From a checkpoint of a small segmentation model.
Data: 147500 training examples, 7.8 epochs.
Rows from block 8 of the encoder, named by matrix and row number. Rows with one number belong to one neuron. Each number is 128 + 32 x the weight over its row's rms, rounded and kept within 0 to 255. All counts start at 0. After the name is the row's rms in percent of the matrix's.
# fc1: MLP up (encoder.blocks.8.mlp.fc1.weight, 1024x256), inputs 0-85
# fc2: MLP down (encoder.blocks.8.mlp.fc2.weight, 256x1024, transposed), outputs 0-85
fc1.126 089 [ 57 127 115 107 132 189 147  52 155 143 102 129 150  96 156 113 162 106 136 151 140 143  52 153 141 108 105 132 141 108  98 186 121 134 149 138 108 132  97 110 179 159 159 164 100 166 170 120 136 133 180 139 102 126 168 136 123 171  85 114 156 137 149 195 167 108  80 136 145 158  91 142 156 139 126 169 137 109 194 165  90 114  96 150 173 145]
fc2.126 113 [169 142  95 148 114  83 174 164 130  79 172 138 117 148 140 162  94 142  60  92 154 165 121  97 137 139 104 186  84  83 158 107 155 144 156 106 158 111 143 154 128 108 109 138 159 130  69 148 135 157 142 175 141 122  67 130 107  91 168 130 148 138 121  83 154 146 191 159 150 139  85  89 129 112 145 108 159 130 113 153 161 130 104 106 182 122]
fc1.127 131 [139  57 148 100 145 120 156  69  72 178 138 145 112 124 147  98 184 147 173  92 118  80 189 100  82 121 146 151  98 166 138 102 142 136  60 184  79 131 127 178  99 199 157 122  88 179 171  91 131 175 147  56 107 136  98 166  97  68 168  96  81 107 175  80 150 115 193 186  80  81 136 132 168 163 162  74 122 115  53 126 154 119 127 187 118  82]
fc2.127 103 [105 137 175  47 155 122 141  74 121 114 165 132 210 153 124  81 158 126 142 156 171 136 135 163 188 182 135 132 146 114  89 127 156 141 155 140 109 204  77  47 135 132 138 138 117 128 163  54 124  94  91 132 141 129  74 100 167 138  87 161 115 135 175  80 120  60 125 118 100 128  98 199  99  42 124 121 188  98 142 142 116 108 106 120 118  79]
fc1.128 075 [147 131 113 126 132 121  97 168 146 128 130 161 110 143 147 133 168 187 103 124 163  73 134 154 161 167 127 101 153 108  83  77 110 127 133 153 104 100 138 150  98 141 160 170 177 136 146 121 195 101 156 129 108  77 176 159 133 149 137  93 153  78 188 100 193 128  94 150 116 129 136 195 139 149  62 113 120 126 153 152 119 112 119 136  85 168]
fc2.128 074 [140 134  80 124 186  55 120 169 124  40  78  87  83  82 121 146 132 104 130 101 123 124 126 128 180 117 156  93 111 124 117 134 187 164 123  64 182 100 123 112 201  81 156 179 158 172 174 139 137 154 153 138 128  54 209 163 162  83 168  94 121  97 149  99 155 139 135 111 150 138 161 157 128 181 154 153 174 113 132 181  91 121 109  90  88  91]
fc1.129 006 [ 86 113  82  97 141  85 118 176 116 144  95 139 141  55 150 107 137 171 123 133 179 122 154 107 153 145 206 177 153  92 109 162 114 108 141  80 130 171  73  98 134 131 142 204 118 130 180 124 164 114  63 119 125 173 115 176 147 111  98 142  83  75 103  64 179 133 136 109 170 122  84 151 133 145 121 142  88  94 113 124 113 191 153 151 124 184]
fc2.129 009 [138  99 122 117 208 102 143  99  95 127 160 129  85 173 120 145 127 106 123 119 137 118 151 147 177 115 148 108  99 151 123  82 185 149  90  88 146  86 128  90 167 160 155 123  54 143 144 115  93 136 139 124 140  78 140  95 133 163 141  99  91  61 121 124 106 154  68  97 107 171 125 179 117 138 167  85 172 125  78 123  77 113 105 112  99  67]
fc1.131 113 [ 60 132 181  84 131 166 146 186 179 205  90 130 134 131 128 130 103 141 149 131 138 106  60 108 143 146 194 190  81 111 143 102 165  98 160 136 160 187 164 117 163 154 137 170 116 150 157 109 134 133 140 103 124 100 161 160 185 114  99 128 193 177 136 143 120 152 109 124 109 132  95 175 121 123 110 164 105 142 134 182 146 107 157 162 196  97]
fc2.131 146 [141 142 125 175 111  93 176  72  80  54 143 143 101 118 134 153 141  97  69  72 125 174 144 119 122  72 126 126 130 203 127 159  74 141 130 128 127  25 101 196 111 139 145 132 128 138  93 138 142 140 143 172 131  93  45 129 108 103 148 147 106 131 156  87 187 130 158  87 118 106 132  98 176 127 168 127  99 141 166  96 132 125  95 121 100 179]
fc1.132 051 [149 153  94 113  60 123 115 158 127 167  87  72 140 113 150 152 111 180 137 136 127 117  81 108  31 113 203 132 151 107 148  65 143 128  72  82 128 102  82 130 134  67 148 149  87 118  73 142  82 113 116 134 121 175 111 122  48 115 133 185 107 148 101 106  64 138 106 127 119 145 163  90 139 133 160 185 147 108 130 142 120 103  70  43 146 122]
fc2.132 047 [153 154 143 177 147 122 159 185 138 103 144 138 173  69  81 139 156 100 109 161 150  75 153 115 175  88 102 135 110 119  84 125 137  76 126 120  88 113 139  85 165 132  93 162 166 167 135 164 136 115 125  68 114 151 148 112 126 148 214  53 125 102  89 170 170 140 125 110  88  95 116 100  94 109 142 107 110  88 130 148 100 120 148 168  86 121]
fc1.133 103 [ 88  45 103 103 149 114 120  79 147 131  91 117 132 129 171 116  78  75 145 155 118 122 121  63 124 142  99 186 124 130 114 183 111 119 173 111 165 139  79 170 107 114  75 174  83  99 127  73 172 157 159 107 116  76 140 172 153 131  87  88 133  75 141 164  95 110 141 184 186 125  93 122 109 168 127 122 144 124 127 176 114 122 159 170 119 153]
fc2.133 120 [146 120 196 168 164  88 195 107 114  68 183 101  73 154 101 152 151 125 120 100 122 174 152 116 185 161 148  94  99 156 122  98 152 111  86 167 115 150  91 141 128  88 100 132 114 160 125 139  80 132 132 142 140  92 120 138 130 124 129 140 100  86 118  48 112 138 100 143  94 121 153 100 152  76 184  81  98 106 115  92 119 126  80 160 182 106]
fc1.135 107 [134 107 111 101 145 107 157 162 145 178  73 163 100 116  72 117 143 137 208 101 167  39 160 104 153 124 144 151 112 137  92 129 131  87 164 118 142 178 133 148 129 117 113 187 175 125 124 161 150 111 145 168 185 107 166 181 128 133 130 188 139  61 136 127 122 135  91 129 124  69 129 145 121 163  39 121 145 141 115 147 130 124  69  77 150 189]
fc2.135 112 [110 166 164 102 146 167  94 155 146 147 114 117  91 137 138 142 152 134  72 143 142 156 124  92 107 177  95 139 140 199 117 123  85  88 143 109  61 130 140 100 145 138  89 120  89 105 116 109 116  86 159  91 112  71  78  86  96 186 165 138 105 160 181 124 115 176 167 149  74  62  99 102 113  51 173 121  76 112 178 104 146 127 152 145  99 124]
fc1.136 056 [126 148  94 148 132 149  77 152  98 109  95  63 165  94 165 131 126 136 119 130 109  58 141  68 158  81  70 144 134  89 134 148 120 101 122 115 130 133 112 100 138 125 117 114 108 137 141  89 173  38 156 115  94  22  80 128 108 129 115 131 128 132 110 140 131 158 101 129 119 160 173  78 148 103 110 107 114  76  87 105 149  99 183 143 121 122]
fc2.136 067 [ 89 147 165  83 153 162 115  97 160 106 179 149 111 135  45  93  94  76 118 136 149 179  93 140 164 144 145 142 141 165 120 112 174 165 168 115 211  83  86 151  99 137 136 124 123 117 187 154 148 170  90 112  91 221 196 113 139 164 106 108 121 104 130  76 161 127 129  93 141 113 130 216 128 166 160 124 163  67  83 146 107 140 145 132 155 102]
fc1.137 094 [113 142  73 136 167 102 110 125 130 103 129  76  81 116  73 118 149 150 141 133 146 178  89 127  43 169 107 135 167 150 158  67 106 107 132  98 134 138 101 137  98 171  98 105  95 144 132 130  91 110  81  74 153 104  98 102 114 107 116 126  85 153 140 122  89 157 133 111  91 103 151 205 145 152 171 136 136 101 124 170 193 124 115 139 113  68]
fc2.137 111 [172 134 153 111 156  95 162 133 165 117 152 135 112 104 178 138 137 111 114 145 159 137 137 102 154 126 100 106 147 132 109 153  87 112 137 172 157 118 139 118 105  70 154 160 119  48 142 162 148  52 130  93 127 139 158 157  47 112 181 107 153 130 125 181 143 168  84  82 130 107 140 105  99 125  78 133 152 164 145 134 120 149 165 110  75 195]
fc1.138 082 [129 136 166 130 117 132 133  76  64 155 101 103 132 140 123 178 135  56 112  79  76 102 161 118 110 138 129 119 119 149  86 175  96 114 131 120  97 180 109 125  84  97 200  71 122 106 131 135  78  89 100 155 165 160 138 157 116 102 138 142 103  77 184 105 141 119  82  89 129 138  96 117  88  63 125 203  88 176 165 178 155 137 112  88 107 150]
fc2.138 124 [ 84 128 137 127 108 117 128 124 163 119 119 117 146 112 160  77  95 129 124 129 129 142 130 100  76 104 142 158  53 106 155 123 169 117  93 162 112  85 161 171 139 132  72 144 130 185  80 169 133 144 126  95 133  84  67 124 142 111 121 124  90 142 103 142  96 142 174 197 137 105 126  88 137 173 132 123 181 110 102  81 126 151 184 162 104  65]
fc1.141 106 [158 147 176 141 127 123 122 172 117  94 152 169  45 156 121 194  61 107 150 131 171  86  63 124  95 148 153 152  91  72 160 135  86 141 149 114 121 139 132 142 112 143 122 137 103 121 108 127 150  88  77 156 107 135 175 196 128  93  72  96 102 111 159 125 161  94  98 105 186 180  19 130 144 154 120  78 118 127 112  68  97 136 160 132 137 169]
fc2.141 109 [111 121 148 117 166 137 131 113 103 143 131 118 181  98 138 108 116 128 200 119  61  45 145 106 149 184  72 115 124 129 157 108  62 170 110 107 115 183 158 188 122 145  91 108 129 141 143 158 104 158 157  56  69  98 120 128 133 165 163 170 125  41 128 190  99 142 218 155 131 133 131 138 106  23 115 102  82 121 109 155 136 138 116  85 112 123]
fc1.142 032 [130 161 106 108  68 102 103 111 126 103 134 115 118  93 139 110 165  98 112 104 113 102 101 113 147  71  77  76 138 148 138 122 100 155  77 128  91 136 103 115 118 104 126 137  93 175 108 163 110 122 147 163 101 148 139 100 150  91 145 168  87 118 104  71 190 139 140  61  83  99 168 108 172  72 147 188 102 164 168 124 138  78  67 102 130 175]
fc2.142 037 [131 120 113 165 147 121 138 150 170 161 107 138 115 116 153 149 130  94 119 163 197 182 180 133 103 146 124 150 112 112 104 173 140 116 151 171 187  98 186 103 119  84 119  85 106  96 106 168 138  68 160 107 151 149 112 133 120 102 166  90  99 157  94 111 100 118 130 207 136 142 123  96 139 148  50 121 178 108 133 137 171 127 102 122 103  73]
fc1.144 050 [107 130 138 189 153 154 147 151 157 157 143 126  76  51 112 107 192  82  68 111  97 136 120 134 107 168  80 116 221  96 154 115 126 135 100 103 158 137 105 123 133 112 165 105 121 111  78 145 113 153 100 130 133 148 158 178  86  99 160 183 111  72  96  84 148  99 118 150 125 133 140 163  99 192  82 121  89  85 101 112 154 122 165 123 116 147]
fc2.144 061 [100  80  60 189 141  86 191 117 106 147 174 195  97 137 191  72 135 122 171 145  90  93 113 142 138 166 166 155  96  47 129 186 118 107  99 137 111 131 183 113 124 169  55 114  80 108 148 123  94 104 153 110 163 146 159 111 119 174  61 101 114 110 148 145  95 165 121  66 144 138 106 165 175 115 173 140 133 157  61 150 108 164  93 117 105 133]
fc1.145 080 [198  92 108 117 107  93  72 112 146  89 131 147 102 100 181 121 121  78  78 139 112 119 139  86 146  56  86 133 139 117 125 165  74  81 150  98 138 113 102 118 112 173 132 128 105 131 138 106 111 145 121 107  92 137 186 136 162  92 133  80 114 123 139 100 174 111  66  82  82 109 179  86 119  51 116 102 109  51 103 113  99 139  92 133 121 110]
fc2.145 083 [100 152 131  61 182 187 123 153 128 154 124  96 144 140  46 115  76  97 116 131 163 142  93 118 154 196 180 144 133 113 190 129 169 148 114 120 137 134 120 134 154  98 150 103 119 117 177 151 121  97 148 136  80  96 108 143 113 153 107 152 112 158  18  84 121 104 109 208 157  92  94 173  97 174 106 123 133 101  93 154 106 132 158 109 102 130]
fc1.146 169 [179 116  99 126 120 166  94 133 141 125 137 129  95 211 184 182 102 152 176 127 118 101 102 142  97 146 164 130 102 112 100 100 150 113 141 117  97 129 149 150 146 115 142 167 104 104 111 128 114 123  63  89 100 170 138 130 133 161 101 107 177  77 129 105 149  71 121  23 145 103  95 111 129  67 104 115 168 139 136  80 134 155 149  95  95 124]
fc2.146 130 [134 151 142  92 120  88 149  67 133 100 155  78 163 141  87 127 115 143 165 171 118 147 129 135 141 122 122 157 185 154  82 121  69 167 117 124  60 166 155 102  53 116 155 129 183 126 130 145 110 124 171 154  61 104 193 152 129 138  72  65 100 109  94 189  80 119 158 141 137 103 154 127 135 104  96 134 118 128 138 121  92 145 181 160  87 119]
fc1.150 042 [105  81 150 138 124  99 195 158 127 145 138 115 136 166  69 140  50 123 138 125 178 112  72  99 130 162 110 138 156 190 144  76 153 145 122 141 103 133 128 182 112 133 133 106 188  98 146 104 148 125 121 158 139 118  87 103  76 129 124 149 190 180 137 178  81 138 131 161 168 129 113 103  81 166 158 111  83 180 104 117 176 138 165 150 130  96]
fc2.150 049 [181 141 165 114 108 125 124  56  90  80 114 156 193 135  87 144 194 205 197 119  56 108 101 160 186 124 119 106 125 135 111  73  52 128 111 102 132  96 106 103 143 142 150 135 142  98 113  95 125 149 123 110 125 138 119 156 138 136 135 186 107  91 221 126 157 125  98  93  95 133 151 100 106 127 114 131 120 128 120 129 141 105 110 164 180 177]
fc1.151 022 [ 81 102 124  71 152 130  91 127 134 184 167  84 126 113 120 108 144 120  95 133  87 118 165 101 134 158 140 126 163 144 120 139 116 116 159 113 196 155 103 129  94 149 155 128 118  92 167 153 189 112 101 117  75 123 152 132 128 129 121  79 221 113 136  79 178 117  46  79  96  79 149 172  77 131 113  90  66 129 156 139 118 191 120 118 133 115]
fc2.151 031 [163  86  97 140 124 177 153 158 172  49 167 146  85 107 132 123 118 135 156 149 102 111  81 147 106 110 139 129 115  77 153 125 142 124 106  99 156  70 173 115 172 126 162 172 101 173 168 174 153 108 132 171 173 121 134 147 171 105  51 131 101 112  90  77 108 176 172 152 146 144 142 141 121  87 149 146 179  96 131 138  97 166 128 105 175 164]
fc1.152 036 [161 193  71 185 105  81  93 180 109  49  91 142 112  96 119 147 125 122 121  61  67 104 158 161 144 120 133 110 139 157 134  71 135 144  67  69 163  77 158 103 125  70 109 129 126 112 164 136 157 119  84 140 118 165  98 116  97 130 140 167 125  72 123 136 105 123 176 120  91 145 164 126 117 156 118 152  70 120 117  87 176 103 125 127 102  87]
fc2.152 045 [122 125  86 136 127 139 180 166 136 193 138 124 144 164 152 146 133 146  92 164 158 138 147 155 113 140 150 111 135 154  96 201 121 104 135 111 118 168 179 102 110 129 127 139 108 110 175  85  78 106 180  90 107 144 177 160  93 161  94  90 111 123 135 113 134  48  71  96 126 108 137 127 205 191  99 180 128 144 115 133 120 149 125  93  76 130]